A small multi-label image tagger, trained from scratch.
Model: 5.63M parameters, arch gmlp, width 256.
Training: adamw at rate 0.00071, 8200 steps, batches of 256.
Data: trained on patchworks of several textures, 14.5 epochs.
Rows from block 5, named by matrix and row number. Rows with one number belong to one neuron. Each number is 128 + 32 x the weight over its row's rms, rounded and kept within 0 to 255. All counts start at 0. Numbers have three digits each. After the name is the row's rms in percent of the matrix's.
# u: gMLP up (value half) (model.blocks.5.mixer.u.weight, 512x256), inputs 172-255
# v: gMLP up (gate half) (model.blocks.5.mixer.v.weight, 512x256), inputs 172-255
# out: gMLP down (model.blocks.5.mixer.out.weight, 256x512, transposed), outputs 172-255
u.274 105:096143130176155125138099136121132151126146175150125110180118111122155117120173095165133105157161120101170127156158106140112125151133067167090089147093152131171092131124086131133070202140117096123108150156112144110158151104096147158151100151114088135069
v.274 092:149152145076106157123154120158130118169081093112171133104211151104134149143132104194127150072074141112173188152158166163140142083140109136099137168101084067135095142163171158125145096162045145086185097153124154126176138095131126153113096129151159140150
out.274 110:156105176162154139174125113127080097142117125120080144123120135134162163133078143075149132127082164131085136158112189132175132100125169127135153092133142084140164085132060146120115057074130089050196176136162135166108142179137103141114103097072176088095
u.275 085:048142126125187129104123119104101188114204132081156082151153107099119091076141174134091122116131131179128130160147123109130075137096113114145122122084106100185111112157140135142131156129114156150097098135142211111167124159154130147113112135079122142154
v.275 097:086110089130119085104191150118146161104167198082111123156063117151101156148170146080119065195131125177136104145069149123146133142117149140102124130075132165140092095122120087155153164086184163205121100134106130149143116150094137112121145120133124128131
out.275 085:163137133119114143183159078093129148104138137076146121096103138093127187122194059157149109139157151104204142189148097087133161084105123147094096095066086141085135140148145174161123184076134176158156096117098076153113118112084122079154104148082101087177
u.276 079:104172163120137096125187084111127127096139169138090049150142179095128084118139204153101076183129103087119180017124131094123120084167130157103136136140090110161122101169131157111145177109123119175112099127089152136156091169181084143115081092099145117119
v.276 088:123168153154137147139094105123118150155132155139137098192104173118116115121107183150132115085138144133196143103076138160131130127151125128066115137192107152166099101199136128144098151144196132119062149190065133068211181170191099162094121060099154114134
out.276 078:118127103151100144094090084075133140173169144156136110128068145095101075108190157096120071076176154125134115123132080152178146128166168137103112104170119139117087085108143104175152161138188127140065061148105096111137140110165072143081173133090196131161
u.277 127:058157146147139109115150112132158138096137174090112093153137149172097085066118121148078054161150144111142167147152103097146118159133108156174147124122133106158112145152128109076099163073090102168082096091134198060116119116171115159163102131153096104113
v.277 113:170114149096130141166141150110070125177093118155158188111122108096073161149146108089151181114096147125082125093103101155176141198141166110096078145098136112090172121096117137124156124170146126135101134097160091146116145182069118102061076147139131129151
out.277 112:172114158127187106148076174078095172107150123116135161133128143118163147143151124113149179161141084180133131115076158135201176123128121181072121058176152201116123139120130070116200108149134138144127150154062077135156123178091129079124120140120136094130
u.278 120:102135075099137092095067163104091124172163148139132118129106101138112140106106100198122107121183126161109076128131109137148063129121092091175106064138119154037167116120150111127050102086117131156075090133116143003094117163133163134155190133165158169117
v.278 090:167077130111105102138114142117079100200081125152138163083065126130095172113103044184138179100138104111088118127172133128130141155131136123092138145112123117062155173115151111102115072179105158141182129064169121101072196162056104096087129165171147117141
out.278 113:101117141179126097151194149144199127089059110081112142101150145143176131168124173073170134138060166160108104097131122129127152095108133159100167195143155139134100113090140134115116132178150139113096182152186112186168102059196072151130115160108136092112
u.279 118:113109096134140080101106166153124160135141170112097074181097122176113145108084119152096121141159138136182201055135126085100094142111090122147104087113148126255153161225113151101165112127149135137140125144131175099137110186103068173111138096139112119114
v.279 073:132083171126152101115154161150087083121094123147091134111134143169103174132138087128092156079119179078207126127105141185161086104047164103141122156188158137085120157138110163133156105170104157112139164078159086129133088102086101124109113113109154091181
out.279 093:109154128095108176081152101151115093107086118126153109131141126126128133185151114147177127125116186107122104127107149133175115131131205133123101115132122119153119121173124143093182147111081132081135128087150133173144101101128169072179092139109096134162
u.280 052:117171102150165104131128141119200134174133166135145069167095143103129166104232141141127123185107095071139093126098160114113124109139114138105097138084096139076140140117127090179117149116140086137057078182109124149169224130112137128146142131100157104166
v.280 077:137153099104167156166121138114145088165110147140145096143118170129164119121138155135119140149114129118157123077101096166124071115148099104110093116165100175122121115122191154121135100127154131085033184186075084100178128169196097175081114113107166121128
out.280 049:118118094103214141143063121181167128146120136160135065115112111111206100142115139073160116175169188169103107121180097160175108126150103095158089141148090111099062120066173143157130094163099117088172149156136091109138133102168160137129144132144164163176
u.281 139:084141122119183113157139107126160147123134113120135090124136168148159112139118144092109158162140106116118163095084170143134103107120097120149119147147130131180121148112201153081030114097115100173097089133058125147135164157159093075053138146083173111124
v.281 104:099163158074090164150157065086103134119157130118139157129174097122134119138179162080145129046096105134123090144126121095130146138150152130108114092122152134111086042124140093109101199083090160143155100120092127137157142134157148081169132131102103158140
out.281 107:181092135128098139113085218145141143130082156146069147094105147150088184092129123191088117136132112192169141144150119127133142149034135101110153117093129129047095163132097109102107087143178175088104157122186150130077086109135151193146155155133110125112
u.282 099:120109125106173121165155119114141106125063124106148102091134090166081127086123158095069126204121106181114146111128126133102145159127122113123069089098134147119165114113174126117152104119135199109035070153059092110169157161116147123085165101093111170131
v.282 100:090151120148100110078138116154125151090148110111162111095193112159090119053154155152119137153120072112127129143115108137100132155114104124102144182084125123160114144117144156120067096114138138137050149163105153057199133143114155182113108100101089165164
out.282 101:152114071128126106123172146108173086093152118124050100146105114119066119150113182094074095121119142124133121118093132108171130084143149124111100118131078151132142150129092033146164118122178118165154094150119107143113115112149136112147210143115102083105
u.283 063:115159101126099122159098064104143181166155107136146074147124172085145117132201193117082123119117130103184154052070149174165125052133112121130099140120110166131192122129174165145117149095127095138112128151067158116177145159187021112125160107095199153103
v.283 074:137171086114170113150134162128160115152092177134126116166103174107100100144162177131120132142130141086125121083113089156128093155162082134128107146123098132139162122124169137163097147104124093140102219203115113130174116207141153124116105119098157099097
out.283 052:099114104114134114059091137125113148146132142186127154166117108139173185156078150111142108124107160159135094173089121150136158059098158142119176117167089176102091136105145108149173111170162155114090158155102090124178129112145096101134129142134173112172
u.284 085:096136091099142123083087229123179128155185085110135079147117142167121104112113127161136156128176068144137137079108115095104106102096080173142104114094136149173104149123102083100125097115134130099114091138093132115148135076156152176113152113109143175114
v.284 116:123115143138155163117129082192105141147114106113106104076152175166136125141156127104070073138091142090168133129136101143071097142089111112167108171205167175127120133155169139098102142090123114170131178163074121100221120103190164146156101070091106132059
out.284 107:150144160182207146142143119167086135159113138134127159127195125156187169149123097084066131117059180148139149152147119166189118182097145083118080119158155164139139139134151130078094118101131073084086178110074099120136123106116123088132117103138104150058
u.285 103:064169154154113076110071169110140119124168175177105081139126131147231078144086188124136137175130119085127122160076196121110151113087076138141160108101147099155118133178106136105107127101132081104115165167147186132137127156115133133113163096083181147116
v.285 077:128138114070090160145169107105163098171126166087160129121124108144134159127134112127120143126108127117111136118203159128149147165152157118119056085088123085122065088134141122043152084123136149114139044088090157121146149170080093115100152090109174123141
out.285 070:189141139090138190139163127141149109127105149088168139129182133115127168119130109129130209099119141167115116085202144113175121150135156076107051090118091091127103100156119106091188113172130208154134097083099149124123144167115098079117123123142152108139
u.286 027:175135133138096206132132201118177120164165111115069097169084146124138124088087163148170144102223126081132123084122147111098165088133144160076103100133167118142093068181162105157158201127090143111145147176076130106124152133120150120153157136181153121127
v.286 147:150129163149101131142163138142111085161093094182133166106134132092052174134127093090130165091129135127079114072139100155170154174136157108111159180115143112096139117077081145171151189171155128118082120111163098175116163123083144109088131138163097081155
out.286 029:084183156114082061090136092135102140103092118164175128088115163116135158139186074118122121196101128166099100173147112159151120123157112144222149131148152138112115145077120132123117082128190103159134077122124143145086162119140116148107118094129093128126
u.287 083:145144117120152078144141105077139071125127091129104118163165138155137160125120099168135162151092105130122163065149136133093113109106117105151144137076160122142143072178099148063107136125125178129134111098114167052106095144110108135125136085139085127097
v.287 092:110112158139122150094128097130084202128136210097136104125175169162116124130117134121072048159112134227125152148203146171127145125110127180104091118172147142147123151130168092105124106036108121111103132125080163113149132083136126161198157108135150170113
out.287 087:118146134113113184079128077146102167126165150073149168166129086097156120142097094127113040156124180106103113171153123112143108207183121179104061145149116146133144165154152165095120170042094072172193153143149136096095099096123196116168118136092108174085
u.288 118:108127152188146129059149183188119140090185123061125142133119137154100118097102128133080102070147063134084115093097100071101115143077122134102137126091191164148177138164089085117104123081151154161086125110127132094123113155100167113147139076115082137122
v.288 094:144144132145130117137176154178110093161103066137142145073146143156122160138182108142106155111072150125119131066115122143141143171144135083164070150137203102116114110114175096060137135154167099152091121086116097127142186148115109101113111061097110140127
out.288 105:158101128148087086119103074058183143127127148127138112128080145143162071130105079156154153124141172125077131136195173132182128123130135149104199089144063094122095135162101114116139138116105109089165130112148152127055096115112079183123112188173151093165
u.289 109:130095108172157144158134084177059095161123200072085096125153207090127158134115093039154147107095140110176098082130157142139102121152148076097110180123146109146146102161165080093106152135122076096104174175140164141223166139080117147141184118114167162113
v.289 081:135090137123145094176176114115147096175065100120111129087092122132099130092101091149124112136149132146066179119150124175130113150156073162172165106146109076133135111128153099115154137135092079084067154097146110149105137189044123152100116125145146107105
out.289 077:147144173122100108122116128159193171159114163125189170095121132125152124088130110204062136116130140131104138114147067140127140132150147164143120070093095075095170089125145145079148065106108175103115132079127091099115163115121112079093113106168138118193
u.290 118:129124111163057072066139194106133111103163059150137100130079126119151130123090145104138170160176136129132124091081166124133150049114090159103129142078150122146175103130080126155080113136132129071108142128137149135118129117103107134143141147154076167111
v.290 123:116146163146118109128114112151147113153080193114091100130084134125183101114161111179123098080141144107159163127154120148103109127151039182133155145178155093140131112160151118123102138105084091091167162188101121113176149110178142190147131133111145143032
out.290 117:136130146132138144079188185131084121042185075136126167132131106099127129128043116108131156148188129133107093163085187094130128061101151120124102113155124129109134128124086227143166147100196189153148124119141129123094116177086106079071101048106101055142
u.291 131:092080097130177149128084085136126157134150136136100066128088107153222104099113085115113103155102104123118113150178133132154068142127169096115137093129139175157123124133160089092132052066126080100112170130114132079095165131108153158172137109107144088163
v.291 122:108202163175057077087144149112122146100143143108141111167069119100047063094149212166146111081175117123131145113086063103114143105141085197118173161152109118142162126129104132156100156128091127190143129168132135152154070100171115117145155137117109157087
out.291 122:187124081115104142118079142103141173131118150076152145114134151120109154142168181128098099161159153201161158124162063161140135156148101133146098137111078104095162108179187161116106145107125143144138106157063119135151125165154138099101177156143178190133
u.292 078:094148088164133140108160150123119077107214146077117125147189142154106092132098162115098151096107111106124132075116180163092147104086150106142050107159154147181152087173090130120080127113162182123096118154118116092137101134151100081101134068068135146137
v.292 092:142154148072162155149106119115062130147134179102162153173147169111124139122108161146097146191106130185111150112179155172125077125125124146084127160135110170123097113180134151109106103121139156124074166180110147105154095203156120163094097104158173166153
out.292 065:164094143104175155112106140164066106134176178169141172154093125128187130138104106065150147160135110199112154113179196141144144107094101158136124099155149141171151166122088131153130120168160098109096148145119141124134129151049134155136137138132147121156
u.293 115:192094174176139149179097105088123102119123071217130180096125118058115165155150146120157170129148156116089126110104103131166143139195163105076179129152132116076156152071114112157162093160113138106119125120151062145055158106107140133133129165141147109117
v.293 109:111138124083180160122116127184119124124169190049123125143200130192094160135102127131126153101088109126196123153147209087096131098040128093149072104098116136131054158178143127083131123137125179142184080103095192136175167119135103103143102141150140128146
out.293 121:126119065144064115166132156086131137144082106156106110152060109086150088136160112168107088110158111166076115085137082161149170092136094161152141165104145120155226123125149142149115156108161118098064190147130088090128101119102135145093155097057119146113
u.294 060:068145160103147140054132136168138182059126189075118120073161120138097146130072114130086085215148160172103151104139138162084118124145041133203106083147130128152151111113134174130129086086078187141084142145121164105180090197119165109147155075139084198076
v.294 060:158142124077122176157129094106143145059134204130140132093164132101095111121118136116107065255156156111086161167125132155133131134189101187139106121191121172124158135100143208138143142087070166174146175137109114117101049181137188144106138102144164133072
out.294 049:130109108115171125111166051140157163134113139077070140056130131151111089068158143152122045160097144065096151157113118142120155162109104162112125154135114187147174113089192160169134119064066119134123119160126071116125088132122150126098105118113119148085
u.295 066:066155091113095126111123137106131102106208142113120154164161126195144137091128216116091083090093066161144173121110132119071151092085150173115096156093181176190103118181111160134086200053126147114116095143106144151148061156203099097123165150114111175081
v.295 135:079124080175157119112145175142179109100146087148106075138157130181129075118137125142089091129168112132140148104152141107080104112104064157164085091106180142147111104135100048085117161129152089150102134111104123075111127100095140144192163080123074112087
out.295 135:123088096106064107104120140131138151129145137122110105134096157156144134068115153094076113151199106201105161102143077118112180142133133155159091032050197072139187111126146109149155120078157123104181078143105147135123129163091073092104189118120123157147
u.296 080:049117149120138144149141081120106130141157108122117137148157130153201123136150105120124155112110125132141116151122141151090120115098169110103148154152198134092104098154174148097023168090122116104111094166121110065212134129184115110088130152098110136129
v.296 090:082169129155199128124127192096115137083160139132092044103113124179052088167176122149103061151173167153184124125129149130140073145117108126183113103202113135072086164127142114116103107094110156138103109123083097105127116125174103163126159132098133101117
out.296 083:155116160070102165143086113085123116152096084140142113067106185101123148105129103182079091092154089105140211141155107162135119145098114198092169090058144125132131176116197126118111115081072202120132107065086176139120161161082131141172132123193115163139
u.297 102:081146071160130072136172098119211104083109222088128093195141105165107072131154132159139096137109119077143117156180124086144139103152125110197167130085111098122132174147134088122135150100092156160173125136126183095161137147136127177160097129127145121133
v.297 101:125171107164120141117126138114116129170165182138134119207071163112199133106121104196150117106140112079144183133164139142131085070158087164115135149168117083127088123203120133098053121112091065141136167129116194100159135117181098161148080157139171146098
out.297 098:093077133093135115117128167122103175142127158140085134137123100158139185097135138149125082149147104139115143133125101115128128130205129133096123108058126127117141119102168152168133153111125138123120095136093127112177074187086161123141152136196105178110
u.298 068:102178150137134127149177128086141103125071092095163098122128136137090090111125168129160118088098075115102135086176134118070140125172067127166161147142199115141174120115150074088028120110134129137122078107097119112137201133132075062095125135131143123135
v.298 078:061147131093146074148152131095137158061147170096087123126125086144153090056136211075138119200173065170108107163112156092111149147168060158161138077100149172119106083116125103156089129109096105148154088150099072127159126150118101078107138151105131110107
out.298 063:150136075062150160108054153169122150184146131128138163138114135131137209146134117136093138160101167109134126103146064153203126159054197125093058117110142186089074152110182108093124122105131117140137154156074197153178094098144141133184117158139137150121
u.299 072:032153147088117066098087162099102130151189104110085142139168119123203108112129149077137159080103136167137092105075125131091057117150080105161121112123131117116151102134173120163105105116132117145104097180106139098168104132161114141154153108114162151129
v.299 085:140123098075107137105103082126128196098184152098121185120164068141168078133079158091121103190110166172111134179075107126105139162112114122116108136175139137122157108125166161120133128078097138162097121148125119120149052153169164133135144093128136182107
out.299 088:116079144169115099095133089143128201158166124109124154183105076126127101102110112137090070147126152167131097158094067119172136137127131143103098165169128146121166096117152134123122157070134102147107154126140098070121157106124143135145124134073153156108
u.300 091:131079131085105117157147097134091053162103100150144125151135112136142123073064132099148158077136104080129096112157133094096163082165118143105070154138159103108161181154143115146186126157138147173157132116161109078151188120169089183116178156176099126111
v.300 088:143157149117188157146156132155199141126129154076129132094161158167119122137167141183143148181108150138134182150167108158124107141079125090099125138129110142166120077142149137060056179088074119103161138146063098149137128144111141076147119126052125160112
out.300 084:084139181060163149147171127172149120107155120088194125164155101148128100131099123087101103085091050110135117144125132093051140104131117112163066093079180126127092147150139147120112085085107154128139141127083125110169123135120127115132104119088134129146
u.301 076:101181148180178159129112191131179127119131156078109098180172152152152093148152131166101068141153103112131187120150145159103122138118087179130089108135133137184143179164104104137077144101080109067076119168053151144196144123158135146138124097091146123109
v.301 119:120211108130170161145151175147130059114108154116144104170123141138103151129087124152125097154121116038135170143143164148099105110144082180133137156183153167139095158163133156133087160107089111122120137164074150135140106154167169157103133125128118112027
out.301 122:119146097072104139150112162102136089083074156176153124089140135181172133177146151101104093170089135115139169118117112144103171123126123106161080164100170160116123164117157161170142150137109139114090124157038089142133052152156116107122157102186152124069
u.302 114:146154178109211190190095113126108113157146099130145119084195168133114180182132099136151164154073130104205150128151150159087133128190154106108132178158102148108065173110186177116146115122059109088147079111081078152113127103163108150112166163150128124093
v.302 110:100118095163085060120123134115159090138159125086104173155100081161141103080136164142149153085111128131169129155040111105104132114103054130109174117112137127144167085129082123146092160123184115084095167198098130124177095182117115159187121088130114168084
out.302 118:129122063125119124087140109096152166078121156194124126135052164081115131137120130100103122125157140132095104107170132112180158065130134162161124101115088145112093163153121125138167105125188120155209157117121156102090143079118124127109141110103133123151
u.303 070:089135124146121141147098073127148125091142083093111099139149128157136116076106172130098122175135053090106124048148195065107113136167078116132170109070107104101140186147079143120116110090146153120128097136081149075129154176067116139074197092098125146119
v.303 078:139121115103110161082083142126068180127173131104118149126189114139187126091029118138134100171120107149088112155197173136162107146111141110125184105177124161129130121131135116105132065077125157180159149137135156069130095107112198135153104106128163131150
out.303 063:169101082114155144084129120150128164122198178118150188156139004137178111100054074133124101145136161126127079219177186125177119158101150091111112096143130149111125147128085127117114071124100094120194149154159139085121091099103180095155127149100105152110
u.304 135:080141108101142136089106118130121161146168102053145111098106116138143122112090151122101121146173119172092105125138125172099078124099108116158103104155136094127168109110185093112034085065136098172068064146117139152119133156159163070126147129069163157126
v.304 083:143092156130102164127090199128080113151073136163079137083116147132138161148073065160164144072118137123096121176171144140124172146089147148108105114156077089077134104137135149116071120161115126118167186075152135159089084158156155098142134136116096084135
out.304 105:114137178138077140152194100117169118123116105185106106120140118084098167152169136140182139133115164083143139073117143097137157148153194129074123196143150145140114098118064141137175166143121147128163134112196104080109124051161134141169143103122084112097
u.305 130:121159152161144127141130147095155148170137148134067117130075174174127112115195154154111114086103088125128173147142113115094149134123150139080142132085155170183097083165121097073000192053153115095144129112063140149138125172127109041161166112077110123115
v.305 095:132140168136107118155154080119095078108078106150135133087101099116114118114195103112177148054068084074119121171170084083142183122134170133110140147111125136125088128127168126113120156164142160170118140073147129128096166139163160130151126130150081093165
out.305 115:167112129141163119131146145160133128075101129134134135160125134138181148137101107094107143174134119136146151104047169158156103124133103118195159123131107090136135213122139167095174080141124099149117129122124127135165133160081106167073106130154148140146
u.306 102:105159153175100109125118122094160108108151194150127117105082155116104146079181125148053116106164098093136170092174062100178142142154086164089087140089125117149123144117112089132101168157125102120115152116099160123136194135119097126158139139089105130121
v.306 095:137149146132062134063132195131097162081130140147116125124168148139114142126086151158129051124111125178138161134140159130118091105084138156109150123143132186137120115164122132126065129054168184196133142135112197079143085164134177126193156113137083109102
out.306 086:143071130160132147087110144130082154087176197154115147191138098135180117135038166072179122163143130206083101155160181120159115119165156138115170130121114107161139134172107183135159113133086125123115173147139134104082074139134120163135152100113134152124
u.307 135:085159106127160151154144108104174101107151079103083063111123152130155118104118147125119133141139098086159158050101172090088079090131087159137118100164110095255157140169099139093133088131097123167137125136103140113157077143176118138106070076049126092120
v.307 098:141076102130094119112112118128102095139146090163147103184122089121134094148131076153160116103177154115150079069164082090148085120140151068134100157084155116087181131138071081144176139128107141150160103121171128050128130066163143158165156112160095122129
out.307 104:145141205147111132167168121056132087137086133111110141091105144102099137120084141105132137134144118141122139081127144166107121191143126154178149154185130080122138111087071119132127172157152152083143090131138133136137146147112154158096103120106115129141
u.308 071:103159116165137110148103155132135105130157201104109163176120169146144125089107161125118128134149088140145097115121120117082075117128057152151131114154136237153168136172098140161086151112168090120089162196092081152170094182144139065123159121119137140083
v.308 103:120094122077137156126131082152091191138125127078139093082153160193138118130176176111069090164099168192167148124160107150098130127086147117128083142154109116122081155137190147084146117067120176170144115177048143113231129127183144154127129100095145154134
out.308 094:153125155103167140096120121129144171136134152085121102153146136125129147119119164109053085158129182191171114142127091153169114152124111135125070105071096123132122117145173138118140145070142142148105139125124115133138194155109161086120176109123137121107
u.309 127:119146154118146135162191140093142065116077076131173140132188119104114135162138072122195184083058102083124108103063144154133140088114141142166093140116153070115144097099137132087153145161069151130118139078150127144139114098180117123151107131098105125126
v.309 113:140130095128105166095089155149090198136191181108092127118062115134114123098124158159125049140199153180127143147162114103115118159158115153107151121171111143127142183160137147161113134110135152153152124200103128112129107195118129117094109128160166120132
out.309 116:094098169146121090211128139097193065161099080160126127108094148165124127117179108165148127071094076072150145108116105106066071139128139123139155139129143090119117111127156081121112090102111105080099076047155108145084192109129106146149159108104143131112
u.310 081:098131172090069112069076116146112146094175097118141110098172148169164072104112154122102113100137157161142118132130121120107141078051096135116077103137176098154145151125087120110109084109116151120123137155105189088234098117139119150156086064076136140129
v.310 120:133112140086151142040126058136114192102226122091141154121138093110148078144081103109084145150133155175121173154113112146120070124067119128103113149129127112144112104173098169088104093106082181135132165134148194087146074181141143134142074088134085193150
out.310 121:106091153136167119124089103100147172111239131151121156130047111089139097130092078107078163214190165123089153170090196153186115116101127119125134137082100120155132113136061132129140129099089123135083160083150142090076180154067128151156104165142133131158
u.311 061:110116138125139139131112095107091124153108126129094096172137144189168130095078175125120121098163086142067131127191108120095115126114081167101109121102129121145147113138127114054105162108082156117064156098105200105149184174138154151155127125151098171068
v.311 081:142176108149135094138167118095216097102117185129175113186136115116083124130155125146126119134127131110192159120065185142127088107123136134122116134077123117127070120145071135136139123136166168105060151181106121120128084143133128164102126080086099096136
out.311 060:131148162139151167156082141124139110110089161141136112136141185068118118143151131130145125148098093155120189096143188116126112111181079086185108090079137057171142148126123169119154133195134158092078116121092149111136128105081081194114138112114142115194
u.312 104:129115192168056105066144107126122147139063150103107111133181169166095094044111138183150108095175136189108121088150151168138125093095117178117171081130135082141188087154095131118109070092153160092118127124126114097139086149118139134096161072123091168114
v.312 083:127095138116076089123086154081127177081197149129137162144109092099106093137091211078149110142163132183079116105047109115144156131130146155096151064064121126108182075122098114150149142116151159136120116183145110112100132179119104124109155130132166148136
out.312 083:136146146121133097115117127133147049115147084097110110112111057139172146067128142156188161087113118137156126107156148140082139039149111108134175099142146135110167065153093167122126137148118196105113141134088071111149097137091156104130174078102078176136
u.313 103:136105130129078128097136138153068135130093130163129150128131146068158133036125147085120098144151168173139126136137110091119185114154104131071122078183106135120145101165138143170164158154176156149061179129130149093114157118134178182153129094165146110148
v.313 115:107129137137191139141121102142141161153163170065072085151186160214130109112105137157073124146124107137114173132139137144103094129101106118130103128115105139171117130132165125093119140065086134099143107176030143126199085143113124159121126080093128154087
out.313 108:124128092083153145157164143134159151166111065154155107127090114098172114156104054108114140129106152119082092102132163140116064105117143182103111131157115125129079145124185146115134085107092051105159132135159095159146109085167123126127102160072125085146
u.314 109:181173150149098155167162143152168077148080076083178124124095147113095099126195103169134162120098130085153206128152156135122081121137136132091140202138189114199121139208127142058161162158124124116124138111116142173109165143118105121123109065095109181121
v.314 126:054118106117089085097080141109119170080204193151055151135139110161118081093109205100130100163192110192105075141093126088106158129114075151199108040139105181092153144093140073173074128092180157182123116150104124093140093113140141121164163142135151127113
out.314 148:098130117187084079066139084130101162068145093092080087118104105166141101094171165115183095133150119120142129175083122123123120118153160216090194098158112116149116084151137131125128118054169109157165131138166112108111121143175146150126162090135111093091
u.315 108:140153176148142117087096202066058165137138164150123137131112181097137101115175149130094099166153155205086102151117118133139053107104077139140108070167078148072141124119162152117093127091139152111058134123100129114148114200181133132136113128143166150123
v.315 093:108112134155169086136183110160207106092098132090144108151114106152119137112153130092111139111103098070158204108093145097101125111128112162175136124083155084228104167160076122084177146142129136105144135115068127144143158174078115163124119044076085122139
out.315 085:159123112122133110165141121123122112147140135107130152146194135172152128123117102159094175092131117086121114120138162141156182145106114090146081065097197092106197157136119102087128105136104136104132106080128107098134148168052136067143143124121150159135
u.316 065:125189075109135123121122210113130164135124145113131145134133164118104097174201150146130107169115126159159153154150102145056120122129100171136096178073113154177134137158154149116048195032117125186121087194098141135138119164192156126130128124186112107135
v.316 066:149157141125160156097094163192080134116141133074155145147152149112188104131079135136117127129110142193103132106131087161114076105116090138121122151193118122136127134188157165124086081125130152179087198171159162096161072157227114138097061116120166172134
out.316 057:127094140135173139096067143176027135162111180191113113177089159092168107127104055152109102103144169180164160180096170158202136172101131135115156131174111100136109151147179147110180065144116112168120153118113170083119122127147073202088076174113158143155
u.317 122:099159122141127132099179102128174091110144148112149106137142097132112081142177153132151132095101105131110117148145130119095133109141156122109125136109127168168101060151110086138173177106106155074135129155090123110128131120152154202177140056134088174114
v.317 091:147129156120107160133143110125172080152111064176159162122145150121107137152185078150138165075129113095127105133194087154144130136108171096102164207084180161111136089114070098140169175158100091085214105105167114155106131080105158104148107132149055120110
out.317 110:163081106107062110155152196149118183121113160132089151119130097150127188109109131159083112192148148165135142122146134103165155150073156127109116119102145132138141164177095117109081086130183115119142127118214108096103075131128107097124132173144130136112
u.318 091:088099130132101080065082162110106162160129136140105147145087118153149064127180134118140108087181131166111078147093093160115133153100127143124141113147219185116149103106107088149108166102194089081121150154131126144123104159162101110175158156162135139102
v.318 073:141117161116194137131171112117138151129104161111136117119160124125111145133172099142134107187102167134188121169131142156123075131142114106100098174106108111093050131128204194124123139113097181137092177153112104112179072203145142143105063143115093105123
out.318 069:101155127145124098156164118098139087113115084097112132162131134158115104123085143134103121117106064099165166115060134165141115124086135144174163172154137085190112118114107139164122147136171155111085069100091133147130136104144130139059111070092145125137
u.319 089:149150107169146093141160126127110115168096048106135140123108147100132072113115127185098113143158081129070143085079092167106062085132112144102147154089138125139180141181081120099092144115123096134135179157154135094128095170102127115143085111125140170120
v.319 093:087161188194103103100128133116132124093108140140115081171114219122113115105146155158142104148149101073095141095146184120124132057147120166137188125200118113115136125113124130120125093085095140132141138073126180116080093116161122142122125111122117133096
out.319 092:140130128180068104127171111075166128076069125104101091120112177166093069151192120151165107147160087098135165101131146138081131140136133139159223161160171087139152072108108136096147176110142142106120098105178183127086126138135130171120163094134108114126
u.320 128:077129071093101134124115158102170090120176114133098081147119101153176105125138116179124108151145076093172196142111170112096127067108059172109089136125161125168087120130090084133104149132175094094136098128083127113115124098110083156180149135144113149111
v.320 087:150129116028099088166138104086157071160069127175161139100108135100094137162165113140115154139103159116101110078158084133171153140151131095176125136153096102084172160082201120106157159153137126117122114077153102148112159143147107122096144134171225109185
out.320 120:138134156091132152122135069128149141149035208107130086109117191124086106114108121128097083183152131095084129099170092129095093140119199141102138142148084131114114156153117102077103122091082138145112161123129122100146094130187178145144112133144156087198
u.321 073:091116114125096087094139086125106110123133145123141088162113183173135085068134157127120081107161111101156099071145141097128114056089141137081125083151165192129106087160090070119090102077205170141097130146088141051172101123162109134148154091129152154168
v.321 122:090144146139091137108070153142081169120145136122095135114166109147162068135120151133088058124127145189162147164135126149068147125126096191106117082198122149128121140144171127148102138078096103099090162176089088110142085095206135171170185139136132147086
out.321 131:116112140186080098116079126134090176137125056148079123108061116112170101123156094148124109124183172138133151157082071160133151129157097226118105150181108121129169118121189141157112124112127084154123189158115061122123115124173115172166142159112130117049
u.322 108:096130132113136097133149111158142146157101172044114121150111104164142129066134111162073123120143144139128154145081133128112123174123076135112116092074110055152125128152186123088114113109117116151108158176148161106227166139095112184139102141093117134162
v.322 095:105143119180158177139154151160100173126150196145115134207128134131177147152126083093139065106114144121118108155142157146170118198113165147113120165203194164138092154129103124110110145077174072150141195110142170128167082088149173148135096143117075083086
out.322 095:134101042180139177134127109156130164114160165128121153168143069088108157151079080138182075146137144054117100170179169078086116152136159116060155152146104145142130146155098141112131171100154130128149163143149166082107121112124175083130091144140109102119
u.323 117:117168070153162079114121159135153122186099139109064101137106137184108087127185113162137144151096137079166103176156148134108146133101157101076150191148140203117099070166135064104066144123178122096151143159130121088150127099160137119144152086109127098144
v.323 087:158187081134218086157109179092131117182084113120108123123068115155078127154164094174103139134105148120142138121178124157160120164147121106119158188145117141106105128145118098092102135155178140098100144105138120115110158188102110138111110097134155095164
out.323 093:123110180075138161101139083106066157122176172120143159178105161139141172139093148072071116143131122123133163136132157146116157141163152182171109075131126131147174173165131158082157122067106087127179080082084134151152122192074097110107116143168119178133
u.324 064:115149152099106136090125150139142099145129201089120089128128165123160126105144149123079093138131137141171150098132156149121122052118064157145089107130157134175111158162130092114092087115126152095071175144087140137173137110155116170167131083135170161151
v.324 109:115112146111130132160148067121143114124084189119141123145165125119100127088131138166101116160149147095106177095160130117137130135148087142122080101064092116134150185124178151111115132134084169083139117182050141114172098159081141167101109130121088183092
out.324 097:194111168085170127210095123126079127159093183164097139066159184142149141091131138171088139187138122132087199066150124182115140155136106103147065117102162105110161135122147146111101146166085139113115116131097100117175119181105116113086143175172155189124